config = dict(
    dataset='larger renderings of crowded toy scenes',
    image_size=64,
    crop_scale_min=1,
    horizontal_flip=False,
    translate=0.12,
    num_classes=30,
    norm_position='pre',
    layer_scale_init=1.0,
    layers=6,
    optimizer='adamw',
    lr=0.0031,
    beta2=0.95,
    grad_clip=5.0,
    batch_size=256,
    lr_schedule='cosine_restarts',
)
Rows from expert 28 of block 3, named by matrix and row number. Rows with one number belong to one neuron. Each number is 128 + 32 x the weight over the matrix's rms, rounded and kept within 0 to 255. All counts start at 0. Numbers have three digits each.
# gate: expert gate (model.blocks.3.mlp.gate, 32x64x128), inputs 0-63
# up: expert up (model.blocks.3.mlp.up, 32x64x128), inputs 0-63
# down: expert down (model.blocks.3.mlp.down, 32x128x64, transposed), outputs 0-63
gate.3:079096150102071119122144074085129149154149126121089150171154150104145125081091134111143112118110147117170167177042126158129144120133125105170121166159096183119171118124188157108118104121144141
up.3:121107169144118141082141135134119174162116134132180104112112142166117176130155143091111076123146115117166129078108145129139087159078110157114144131140051120177049173100146173094111142126115122
down.3:117120091111129085108168132100074054064152048109126113107078125127087077154087132123092164104169152139131148133164144131111180157153133141187091161140083079151134144127134067141144136235111143
gate.4:138128136110125130149083180123129134117093141134172115047068130065108158116106093102100132117179117099030126118096158148144153038123107123114157064155136169077152151115172151162151171119069007
up.4:161080114115136149149083084140063125059161132125132122129104126084132110074057085076138128075077150163100109155088068117110135134122088167145176096170172122078097165124160120121139156121085112
down.4:107115097118135137172094178129092196098126225152122091118074149145186090117099146127113136071109128181182085166078144116136121075138150168155143073137161117085174147173154117129089138053122048
gate.5:191145171112164162147127101068158156098127116069104094126134110127094174118111087154108133057121100118045145152113083121090098102173141094121077124184167097136142182173168163156158095143173123
up.5:153134094084169105115123082166143109159166121172071123079172119188130117076160147130116127058116124118110128143052089103101117101090136152070107109093161115081111126164141133077132067177124079
down.5:158158206112146157184176069063141162108069139092127117184174169157054198117114191170125136130106102151129147166146122132134091062136108149163119105106088134131118111191128113173090119179154125
gate.6:169115089121127160095110089116108160080138158109163113132106105151164111125057124119148135162068117114120149141119114089089161160173089139125186141111135138176115161159147123163120085153105103
up.6:121152106177111082116149154178172116119132124163124180113176132140181075115152158095106089105152138184139071109094119182125156131136107144066122105154137139089100098127101141154109128124092096
down.6:158115157063102137144146072182117108120176184188078158129208132094175138103100149188108101125146127139114148138100102164153064138107121107104133087193141095064145092137151141124137084141187089
gate.7:109127191098148089169074140093145123131116124139087122096125159103161126103182196117086098139128132165113162104123168160092139134102171108150131134186157207148126092121155105165195178140150104
up.7:134142123057206150102099122157168090132158109168147142148124186067056138170127141140118152111086129068114130125110112125117170122100153150144140104159097114130124114073152085100125105117117183
down.7:184149106109145132133162127171115141163153138147107074140118101156119095125154108098145132126183091051144111103134139147168098104119127164108115165118112124121172105122118152119092136056154097
gate.8:117122161141131149107100067133165128095056130132093123135127076185146110079128177143127136103145154147074140116113117064151096012124123145098185155147095125095156132164119166139123137142190106
up.8:138139063159099103133170200152121109112178121086191159116152141108162145134093112070110163132101115158188094142105113121086141232174134106166065105136182142167118111109147073093129126144111161
down.8:135074113167096188118108151166098147175138141169109093131121134103120125130138071134113146130123118179131158121122151146131180168133073112123135085111103096130171082125141098068140146136120110
gate.9:136119134116071127123139089114171076139140154186163125130203176152105085122077107111115102132117146085136128141127119099119091135131132131082081066082054141143146124155099072117120180143191096
up.9:113120100144097169096112121144153106123119125119143147140153112114099116119114144161148102122185121103100117147114136082099103086093168116132116085141164126152140089135123133132131155164102079
down.9:121104150103108154117123106080126139199153135161137095165138133140073121135088102145221082159068108082182118142106167148150143093122111100146138075167159120148138123112096177137168106083126147
gate.10:099088120209131159117127141113159189096113143133134145180117096147142138128193229144112114100180112182131115117150069143093083167138092130118117102177104124140120123106149130079136153140114110
up.10:085120177143104118098078148138164160098133122120146108168109143107202122120204115141089080124088118186125150163123094180105142174109100126076140090124173156058106167102121136102188152066118148
down.10:150092099127163135160090124059212118143075058091195146085136173055161176109181111194132159048170172168175113102108126166056109145113125084182173123117094134152173135131130164123069117146105134
gate.11:122095095131117191207085134166133183094119119100120149126084098196144095140060147109138115112096175112155080121129090131165099115154173123129164117171190101141146110141105069140078133188082098
up.11:134128080112101133140146136161127143116113172140152130133133114170090111135140188132109114173132131096114139104107092146102107121185126133100077120145159151143145096132146129059105149211100065
down.11:133142124126144137110178118104099082147182098137118099176162120126077113141120131118174129168132093027172114146125159158151118101117137112154113123105087119142112090130160106141141116119104148
gate.12:126153149141129104112113113119157150110137162126135080134122124093150150073180116145142128121091074060129128116074165150138172093087124147138155116128181101076138049137139062174124132117110060
up.12:117136102087175134115121121148098168090135127118079155146139122181192140072176179095086088082075102156143148098104131163159151149165108131149117143146184135128138059137191106165175068119127127
down.12:164159113072178133135165123064101143112186140124101094194152100044091079093122139107122139102103190078127175172084150143170194135101168154156153140129166103142126120182154144181111149101094123
gate.13:079077129113104099123114124116090097143169171117047177074080195152159153127150095149127120113112137112162100179123184156176129121141143114134132138105134217040148142080126133177078096116122111
up.13:126115059091139090076123176147110152134128120130130132116076154144125114151118065131148105112127121169124079164175182124108127167135091122130137143157144115110051138105122156139086112166082088
down.13:195158152100125136144132140109102078071098115102080090099137132090105129162094159144088160121168128105138163152115170125114137183123101115134114156159134103152145111115118173128134123122056196
gate.14:123150114210135175158136061104176193142155149131139109149156116122180122058109121135119137119128128157136106041122091114129127134086127111150200166130174168145133154199099089181196116120120136
up.14:078179164157135135171123143085101155119133119098142103071118162153125126125163100184143168063117127128162157176128098179124168118123161117093109110214185149077128149109142177125111143090145127
down.14:097083084140168118133135160069134154146110118139130174126102095142186160122121128080139130050140199151087129116108082154145110142149104187146163156093113111166136108187170103109094154132207167
gate.15:130127111100160172080145095100130134198105155101179156149112077109130122135133135133099126072206111086149168163171138173112037106096100159161104145172176107157145115093117128160115154087144135
up.15:170098160155109130067133105105180144142149142089094106121123157060206201136153123149104133134135124199226134139144093127154076106081148140165113155065126169137148082136078134123150077067126156
down.15:086139066143085097176150157165093064158181120123140159125105154115126144090127143111146199099131112168148111154125147147081092148130092109137114138157130162086119145195124111130091178143148065
gate.16:135146129165117124118146138042110148156124197122116098112148136122079147128139156156103164146132086085125174128099112145077100081063132130065161211092160166148159152097102070114153138089214149
up.16:119111145157141151085205115128159144161150176127150094165138154099125129115092122159118144160163125156133140082201020165061097148087079117127139153058096132116157145172095075151146094072180155
down.16:099138103197112081106201156182144069157163152085142187059112161109186169097159126130088197093190084174181094145180125168047202157176105112102113152133157118181148144151100064079140154086164140
gate.17:156122144122145144109092095086149169141102122122072127071087104116208141152193151046168059096094109177174149180160088130120136148170107148083107108188153123124044084123119163149138075103091134
up.17:098203148136106117125146136120132162151153128155138140145155119131114096111137130200086114116147143061152150158117110157091106127081106114057154166103124089111173198132158110111095109051112126
down.17:204105119109155191121141088139123125096134135155090133180114141116102106170095122156101104144140175163110211152095114136155174195073074085129141133112154142132115140147155157178159163119136152
gate.18:138169107127175087116130162107089159168122119146114173161130103145105117109128160106148093156078149100114141168092170132061203215091115162132167154122126130178111168138142202113140120047072166
up.18:112126161137105115205179107136148112064157137080106122060080177091127117124078131083129135174133138179121101118202159136143128109144120038179090097173181105136169127106128145220138157121155063
down.18:114089129165137103104093103159110129117138115191042139110111112127162128090159113183133113150117145120121134144114170163143091080088133130072132150203121136075091097126158166153125090118137035
gate.19:167149085095164094117126150079132086097075165074163114132104134098138106153065134172128168096101121136114153160160096119102150117078113141071225176140132124216119119144103069116175114084172145
up.19:167128139079177151042090084139143134106126162098066156154137178124121150147077058131117141141109144145086116073100140075120087087101223083120124134108120181144107134168150125124120079131214136
down.19:076183092187121127144135167131087124120147096081116095109094105140038121140143154117138186155143074096099112167197147089121148103155121169180122156100148107128168137153112056124168163131088086
gate.20:117207118158122112171115175122131096103097099103139110144121130135111139106140179151118192104131080128121139168107057128143129133150099170119145164141197152186130145088129082160161146146163130
up.20:090181106182045062132106136122094135135056060145158078164078152138147138147111131206132093149145133120095104157114098175158128149146151144099192171144154121199127143072129117161139181127112147
down.20:118131150121164187142109104119148153170127109139144135140078163129159166128097145093174116130178176143141150072081152116098123113034146152063171106105123130108133107131145146079109091071124053
gate.21:151186105109138124106128091113204153168144125174103172147144110183106143079142150071140173141104056158118144144087125167154107138164092112070172090140168174145094091161132141142177157101145088
up.21:149179123172185096101173093113126134082128159073091110139169105058138141112123127149098108120152082126066144148129148135171163101128121075110129093159152090102152107113154144189145129090130097
down.21:173134119094162157100081062117091148142197181124113058123195088097082120121146127127151149114112131056137151189065199108162131104131129112104108117135171074101153104145154158139177076101112118
gate.22:153109137122168132125134111152165110132082109078180135114145110146146112146155113127134106072128195109176160103125129120160109067068163082158112079149137087138164116116130151076149133121132149
up.22:116116141106132134168130124112103078126143178113160106073171153108135095104145134134138124131097190087160142163139140128127102068090145135134085127124157167102196101153119071123135148115187117
down.22:151079109186138177094083132187140166181123120148109123183115129161134124145064121113145059089153138162136127072108145137161112099079106110109129119139138146107120077101061166124140060113138110
gate.23:164134097148129144119104091124107107097118101108222131125166096130156069110048172137068110119099074168172166107126131159107172146094103172112217168155107080091106081155149092098156202147103160
up.23:144149137144134124124127134110108176117103154116125095160151150123140186133190111077140125103150195063105159086109088085162081109153087165156093066107179137138194206081139167128059127118136102
down.23:074140144149196139109151106152144179134119121139101158128151088129062141097134161116142110123137125095094188079115201165149146101068087138084109124106107170115146087185130136130133157096140074
gate.24:116141119080086099156135140104107116126196058163119129145127157049037125110153053128095101124148057120196163244149158157128175169111109127142133108126167126142059137118165126150129175117164122
up.24:122142128112134113155133140129054104156102132164147187158200112115118128154128120117100071104126127100141146079111136140202103125090130154102061154134098148126083115160071159053176200072187113
down.24:126085208167140098074133089062143150132148118136094123122128085084144112112200114113115159119102143102150159114142050170155118112180149135158096121115094137150132160137131101203113122140062202
gate.25:137152124125069141137108122157062142148167141137139145178180119161126132132059136151162145116108140102128137090049087152106127142117133174066164184074117109105159139080106136102127130122189119
up.25:115159103117133147072107115131159102156148122139161149130160204143078161161154081123107087108134130102120133095090147111133089067157123130211099075118130176133060155125121147136100124114091155
down.25:151081113105153128100162092098137153134089120125103086169095135165146057198139095197178069129120154091159127085129141162198122128095179075141132117098154076156122132137044126116159108153113175
gate.26:185156123079135127149106132119089110134157132132171071150158147136049164104084123151117151159102167188158091138158128161123140146155135155147149182108128153114120192114111104077099095150224189
up.26:082132148162150142093141070107166103110084176132084159136111145051207110161139093114145126062142121108102170122122141101150060106116126110125122050141157116161150115165140092242120076078092119
down.26:104099065099124160116111160102087094072183107121103133070131141090136044106098126164111131156103094139129067191087197144116108124135113117147209200133130104034115157118155155125164112198137084
gate.27:022149142157196128192126205174131136072123137106111113127120143094122104169195086123203107031122155149129094130145090075147144075085139083100121106125166088085059137144124144074131118099118160
up.27:117131114126179193151137170139093069107108141125189136121177150095091142153146110177119096127130168040123121125097075096091136084121115165151059173134111162108145118133180079141165115103094177
down.27:198154124108109150136065191201119122157203101113069163148094103172129194169084118146091142128106141113146081147107121062158113168087162118078093143158156132191146102138104094145108133133089142
gate.28:179179132143129185053093155171124136120094042191139133117150178151157101131070092068070113122124087194121113169101103093119122171214117115110100083153149148173092088162132161112100128166142132
up.28:112089118101169071163156141094187090140110136083171092115123130125099116161151151217176087118148153077100160132124133196126156150047140163118126089112115092123153166062150095127116140142128158
down.28:130113130140114108202143110067092175100109166133110075142123126150114102108101169137110115153093158151118111186104179106122123154109122128089141132110200138156147148113142108151153117083149117
gate.29:118091130141071127152139119139093132175141112160168124141178181082128136131075131073118163225100153148151110162135166098138135163045132143126159116097180119129154125096104103119131145108198186
up.29:144147143160090141087087163178128066117124151135095121147178157128138142118063109115060141108109154163089089118118150096162063064079135106153147109123124117068102121131113190125180142161143133
down.29:168123078156169140085184150121155192134099100116138130133098102113120099161104091148113114112163127122133128085084124113120138187074107144119150145098103069187101140121095154179087072148077184
gate.30:105160187070111081119112174145172202097181098185123089078100146192108144142144158158157108066113126170087131100126153106149119106175192119110119076119109080120146114154135095077080125123173052
up.30:123117164114144128135124173128099122129145143162160092207126098101125157153139125146115110087162102123072065223100185162114112127177131098149106127131104128165130143064218156129045114169087199
down.30:160121089122137130094081140157087161123075140161123120134153061109157138156172072156159141149118152115124168106121112102102128183101123134057068149146156112169159197085111126085158078079079156
gate.31:148179102134121169114159167163125194117155096120114142109150168159127136119121154077054107104067141103147123108085112124071124157097123156115174100121151106057087123143125138150124134148128091
up.31:108180093113139180093135118144115147120167162104120125107171182032099232135133147091096074131129132123146177096114090109103102150088089137155079094181132093116106098119144113148170094098193137
down.31:150131103127164178076114133157099171153134114147130077162136117132119180154164111116181145105125098093120158090117106147149149121143066154163139117113104154150078110148136158168071140096090170
gate.32:096105139094123138167152115122151118146175129139135103066106147066129177126111105117125140124186103119158099202166160171084082139174139101104097117174147125137168086085129109177100157119118138
up.32:159112105125147113159142167149132078181112075113226140182172152127145133105154099145099167149132110144120078081118092171188096085136096143161168110112100191137108136136124097122137154143115143
down.32:147137170126141116125163120137102183129160094112130135179097090130148156123098178080105161078164080124148129115093104113156122100142140167112152184134159120118169137101102143086096103096101128
gate.33:141173098122115115127192124101169138134119093121097151101133156096121132141096128147143128160227117137098111110169162146126121132124139078161149123152076114160120142104118175157106128121088079
up.33:148122108132117142146161100101140120148118067109112149105117138105149109132069103140150121136193141099134103142150164136152125122099138105180180131129100119152131141091120157163116129119069122
down.33:141123156131124148141114118104142097135137042158110142149129137183106105110137121129134139106111131133153097170103099120114112148176121146154130092140138098150157094110147077105140103200109137
gate.34:093142137162122116129158136132095136154086173172122170199095132212117068122131141149076130134157117166079124131172115144113128134195104139099130087139139107110159169103129140115098092144171133
up.34:134096185098110102154089163081151142144160161173179130137134163163170109129162155116127085132127173127135092137099113136097174146109186178120098058125092144068140145067120125105103154131076147
down.34:148100161090105098136129140071160128110111123147169071140184140066107152129127133124162144152049134100142186115116112134087135156132109149111071085151126111153155212154187102088111122113100134
gate.35:134169151091110160076134093121114129158128156128079166151105174121094096144163104098164129129140092147101134103104151156098123150143142115111072125127124142075140127094149203100143114109060112
up.35:112113129065061096102127143144136142097151110096058125087150139134174220099135124174070135142123153148126160140128121144077138104138109165086146076142133221103142124129144147190106153140149130
down.35:102096132196187124102110186133144107085079113169164147111138129091081067168135152099078118148178148142140164105133116118144104204083140116133101115117124132180114107107098122092159131083091151
gate.36:164129159087141117130130092116154067128142150173088119118135051074125207065092159137154168142129078086111160118156125145116155121125089153153156148106100095108177086129103089155169137117157118
up.36:078095088189187118154141153142143099140134100178118132100125141103057105165124119118124159139141112086154085104189201130097160152082166025071130144223146122150102105086103086161166177117091091
down.36:169079119072191110138062134120097145156079182104111095118131106155133082183129130146128115130077132166176077074098198133155127165159147105166090093174100119168131066159119136166075150096100148
gate.37:124078083117097095094180094097152130110128081161050158150157183166189059141153128104140136154116128143097117174106170144059174142148140161091095131136134174095133143174112138163070076179091097
up.37:111125114083132114135129160073081132109088083078122132068195121059115109116123123122142128126071142108191179154143119126076134175131114142158124184135203109185096141117127068098119114080202190
down.37:102153182080093130180138140163100100102155162115114139138126151151091173132146180147097130169108082078077120163159084090128137111161120169130155173128089112138094124181171168142119141143112126
gate.38:101135155125104114145132150106115083160029166167086127110170111151151074131155172104128141144097130151053171186136129132143073088131124134097085130155130110061104134163158168100168171160153134
up.38:121139130148100100141113156146101115095108162156079103114153123150121135132132150137196123163118101121099183121152115075109094117151123160151090185134121114132104096088130172070102107158127113
down.38:088177151131101134198134153169128086137124182131153117104142126087122117117149123110122182164141117099081097224141105089094110104160146160138122167146098093061089112140159110130124132132141126
gate.39:162165101117140106113170100112145052178096116118120116137100081122089120127088169117142174139115053120109172150135090162160176153213024191130099164164157113187150137167112165193138125092124143
up.39:170144154081142130151123162110141071121156115144142122079199129088119084148099122100150139171102083102133128149120133098092180147194093198146077089139107119144119144178170150128092065125094161
down.39:139107132095122126111149136098175117117097114173062105169137139143131136078149116143124168116044115150084164177129067184130136096186154176132131036158153146184109140172190089172136123132096095
gate.40:180157147114092114081140111111140096132122144151096094131079155176135069077143119151085125144125156149118140121114201122047129092135156089168147126133145135084192172187090117125098147093086088
up.40:137164088121194100161182133075169158122110124078085103106157151113127145070173120124146114129181142193097167068154155173099107108128098086142112110140079142103089109121129157138149069152172103
down.40:089171160115123074078142117089133064107176117176132136140147154108140142076120112123133083184097130147121097126154077170120174165155129163139129132138076167096104158073209167232160094218083163
gate.41:141158182101124130093082119098143110110181158135099128093138154124121172096173079147157089103119143082162146141171098103055120141129100151131147098155142140132152170101140177087125119105117102
up.41:148096120142112105150109148090107167075137151131124159130140126113158102173141141116111057124116155092142129057092175114083145187083164090078181147143171075181088163053142129077103126141043095
down.41:196101066145156195140067085117063155128084150125112134131045115141109077182101133060105108079157116098110101082095137098173135173132080115155165158122151124119115106132102178091120143101142172
gate.42:124166118129165047119171092082143111144151125125127121162139144084114120131112112206168167177116070147109130155153144151122131128172158133143082139146082086157181107096133176151126132155159097
up.42:140138090101154150168120147133143187139206136083119143099109115080120173187092147105116094133145123084150180143178131159113047131082136105171142111157130105121087122078090126152171192103068164
down.42:144100152148090112155126165131142087152112104108151142110101114133178124110145089124118157123109105156162044128187107142095133093194109099157141138191056147086134136102084127136122115136136117
gate.43:138105108069140048116185116147140083093138134163153097086192108136080101110123126141124188110107062123051117129151128117104140106182143125084078126083124079095157137224146074134124096197193092
up.43:132104136155095149111124108138173171135105151078102133139101122145103097132133122132161142103097125161175178108124097103107185152159091207124071127125203152130133135165120137090145098103147080
down.43:126195161067090144221112118123141101136044127078109119147113124166103135176153179098100089129099110082088102178172147065169115094129134169153162130089187139097143138172112167152089142120171150
gate.44:127128164126075064136127178168086072134183144151119108099168114082090163127151133098132180195147096118066125181139164125122140153195125146104061087076109070075157161098184173132111108113106125
up.44:159087142173078092123043111142117079131121113105199162118127113080091109117160118131148215180111100098137143135135064137152166143130084208154138125117118112065127155072162117129133137107141165
down.44:088197172092136095171153141117119088100130225143144115158111107109116091090108162115086145101137042105106094167131152134137127081155142181174155125164103085131153112183139140122100175128123106
gate.45:167139164147120119061176113082140140153188129165119123104164165113125099125118121158166104129119164121154079102127217169118093142074136097097113088138108157198103114141105163130132130071101114
up.45:134116170113104142105155079117164103143222141133117119130152153120095093134101121112155150107085128101154082144155142125117107132107125130124087105135094076141095131125129151144149132053136138
down.45:150103118153172094137138130111088151122116117127117121132088146167147087100122117097111114113132111122152086050078155147122164087127138162150149143157121133098116082142142146126084069126107111
gate.46:071068070148219133113184162102133137070131112116120113118135133139153140138177136142164144115125097160109132127102116158064124145209125132127084182171090169108088097147080159146158111160134083
up.46:103083091130125117180124119176140082108104155105108158148119085155176069155139104123128170092145169128049110124116138133169103094182110148077140124154067093064084175136142102185095164124092134
down.46:182095084086163123076057095075102132155137127163162080115093127172136115147171107091120120096097190083128134102084117124118124165137151104099092106172160123176090131111134136062111097147090174
gate.47:144113166086114160142127155157142106059141149123146162113129101121182106152106137128090103130079209118140124116114149087149097179066160110153125105081163127117173145122057104157150122158098148
up.47:151146137115146123118156124102127136075099088143139147142100103092126130095131111129118121128151171137123170035090123142108196158154113176115129126155084107165130160093158184152103093112109102
down.47:124145180134131111143176094140165057095173128121119191098174165117119127087132152137155123172108066141152104183150085156111121090142133112144149140111124133102125163122130135118146123152156115
gate.48:104136118083149076144172138148062100125134112122080127120125088084153132135129078144130092115097177162121148148140178150148150136063144153100092158111135138103096172179083120104141187083151104
up.48:127152188190095123096083140109141141162043142145188095131098062150129106126136184124074157135152103122118113087105110116149114119161141101147150153152152106185176128156137120137129166144111145
down.48:129153066094147148135132159117111137138111111098197151145160132152132129130087117123145126148151140135101133080080129141128158169115089126133148155118143114086163153116140176038123117138137126
gate.49:173120114082153121128117103146086075106115125109170103111145122149160107133114061166165157037180120138087126166117139137146060020185119119120125114157142077108149126132176116107147112120200154
up.49:129112081144158128110181144118133126093122117162145078110161145153094082113131107141157147106112116107078126113079194148075107135159146085133118167167112128146101101173096102133184126208167096
down.49:116104111088148127090120167078131140139108112123115083136115146185123123133148097138137079145101140148110089108083166166160195086130081134130120150146092117192100092113086185201165120137109179
gate.50:191169157148114051118104125095186118049146152098094106113143188149114099074105145173148150131087108131183176132124116083048169136135140115075149085169162122155137108173116170050100089121122089
up.50:116098110119057111137111096096157135109128139185131073095122126185129105143107170137140125173129085092110168106106099099096168146167117120071137159139165066147102122120132155076101073096105120
down.50:167142135082123171157158104073097156110080109112126188164121157202089131192110133121123117054121112119073101105083089118156114117155108170127141139149142138135063088148091174128105164089176160
gate.51:099156123088141173148152115112162145186157072054153171140130121112059136150138156142165131149143150069161168147184105047120171151057105162108105130132148111112135143100118066143115164100139139
up.51:172200140150113146074142065070090110138075176149151164152066112120092169131126123160104107112159145077152118086091135166132069115136131092181077181137082153125126111138149186119130193122113093
down.51:170066149160137163100103069137141106151200148156173174172121129174152079128135090131082136124198081116198112100092122123137132117121070080132113126155108119088105128129048146135152079134114171
gate.52:132126042141157114114130137098113091145094104116161092112219173119111137121085157123138125128119113087138158165073118158090142105149124160119142141185112135067121088101180091135094116136153149
up.52:134090158139152087137108149068121134075099140164084088057165108095178104124117127111176123153074148161142158187172110099136175209093170167137114088133155126124134095158103084121095120132136195
down.52:145232090167095123149138106080147038117191172116159139063150136050132154095124166098095192145131142109129155160120129089079086117166133101161154193139087157102147176118197130155093148169106161
gate.53:091160143168114122135099175132131168152071150121136107184159117200171171104144124121115130138162132134140130059134095106119070050099147133135124143129168128069148093166154112147136083095126064
up.53:086092109192128166177110150187119132144077126173151155163121163141132159175118108088067076115170136152139092071134156141167069055103151119136089095141127076110077100160121096144140100130125061
down.53:165196114133144126102090147141163115108167153124181163131146120127113156095115163104111137078152167092119187102094124091130114162088130108129132102214170133141131159156114114130086136081094139
gate.54:119142153114108139103171164132123119071150115124121091147163173097145099131080126101121096202067149156114133151112146135073183153193147134120165140086123154154078142186093154127133091140113139
up.54:126091093132112159138158152122091128123051145104173109199114121070078150184106079180161113187156146094061083078138110137141104109157092115117134144115088133127108138102132078155107097177119111
down.54:114138102070156089093122139128159085143149108134106099076160102135156086059158109151146156113064107169135114170157109163064187166143125178112117132120094199096117106145165116107140133102135119
gate.55:132142097118209102101177203075117127140190111131122165155143196117125148129183120098142138127168095137120120096071123085035125122094163108141121150120119149111138051135121090080133108146126133
up.55:138083109166063162151032067157170096085119173137121128103158104135068108113074137113107158144074086096130099135191131119192119132166093162124113126130108150131074163148149104148117161114131122
down.55:147094122110171099137143120084085124141130145158154115153165173119150087117131130110110107143119181173110173133053098162132110166104164132122109102138148108170080126126167145125136141134132161
gate.56:109205150096137101196109161135083076112095120121126154092161131117113167154129128130100159083130142131096174232147031093160146110197099221081109094110123113079146128096157182133114120123131130
up.56:162162066107174170165132138112068116128097114070173121181102169080163102180107124165093060076121168103085171152129071174142146117151118182145214140126169123153117137064142142190155138137079182
down.56:152133130149151143173108128117108172169097070132099120119061172149114093157049146131158123138113144142129129096113133118099086136113150129125154022131159119139142122103181156106098179078073088
gate.57:126104145235142115149137136136112158078099136138148099159115077149141118119110096131118165097145099132134073135160120115158071127105139129083168140176151110152154125181061088148093191120096141
up.57:105151100126137098169119150194113137087105139094077094142114058106139151104129151149080138131122150183169151132209142134145129169137100138083168145239208116105170129148095175173120181066128132
down.57:174187117145090104109138135146174132091093119092209173109098167164140094133135105091150123143162098161120128106147118146098110172163109145178158165065070138152138136153148117107084167122168131
gate.58:087092126072077105091081120134117145119168134111098117114101133135087166156190148142109132141128079123090160162129145155131096114197083147121163130118111131164097132089137158106104142135114133
up.58:146123161137184118137139118149137096127090143131154150122153073125133131112095125131152135097137171159131155118159128102143184152085114144142085076135095080113142140144139111132150105147151130
down.58:104111161102091092167110100152134146106162180138104146123142166110188153133144129096116118143084116093112122118139091146165094118116190108074140136107184151096109187101132118103150157121121102
gate.59:093110124125123148139090139130123113126138088104152142163128090176162133142165153127096174114101105133114150170127133115162078129155010159155170125141174121094124146114132079158160145118114182
up.59:095156106188084109161097128150090097150109113116164111180106102116123153144120053209136146105134090105121149193140147207174096102177085100141175161132165127082103140084168135180189143087089144
down.59:169128121131213117105144095131146130084079164116142129139088113119126092142059147126181108132108133094082149108138062183147083128132134119126171133087114133172158155105149182133128121093119153
gate.60:092165173133110092054172146150133147053114162103094164174111074070139108095143140130125132142130155107137149093070132066104166145141138100140132184159154165202166152128116114105139108100113143
up.60:120129148175107063116137149158120141154083126098119102126085089171171145115104071168135190151197095151094124107128142163132079095176143105059121103129174119144131153136170185129157133127118150
down.60:141123078197155141125139158091114152128144148113129154091143064119148108119098137134132205118171201164118159063049179127092153156076073072089060214086128146117111095160115117132174143088117131
gate.61:075123122119120136112131093146142124148150131105136226101069151157133128088164154062108130106159138142126163055195099075120154125133144127185156157147162164078206130089153079149091067088093147
up.61:093082070142175107193084121165155083160163075130120104108145156166110144131118084113159153111178146148138083126169168073126140072119179076134117090166134126075137144144163110171082077081089134
down.61:168201095145138096118092115106118157145153153169186146060154136132166084089146173093064089150191175151084156153060172148144099128132130123168141116146168096118177129124110130125082129078150116
gate.62:072175129067165104133177107120115169138135119110092137131223124109115104128207182131133104125095131122145184148127146155151153155096166183140079107166143132119129127093124121109144180134092084
up.62:152075142093098089134125130136116089144185081099073213113129153160153143145096111130143123110166181128141158176168158131153130092126147106074087049168112167119108147165148171123082156078109134
down.62:082109136141165146069111118122203130120145076186123159121083141132142091128107084122162094149113161158085143097150084118078117128109120117142089065117088109146176143121074058161180098154109128
gate.63:083185109172086129127110132119113152163113208163125128108087149110085140123177125139164126122153112086132157108098137152104083071173170121117154127153115139099146095109104134081142122162093016
up.63:127118133164151145114104171118186125106101106163137136132138149130100167103139147089132113141159106187105082132115137099066129086091138108131109075137065155070097075172138145088108156154153096
down.63:102141140158148095105128089173146166122126149148107155123126122074135174113146118159162109123136090105087161103161117163158115132165147123088179144106141134078143165093109175128135159146101086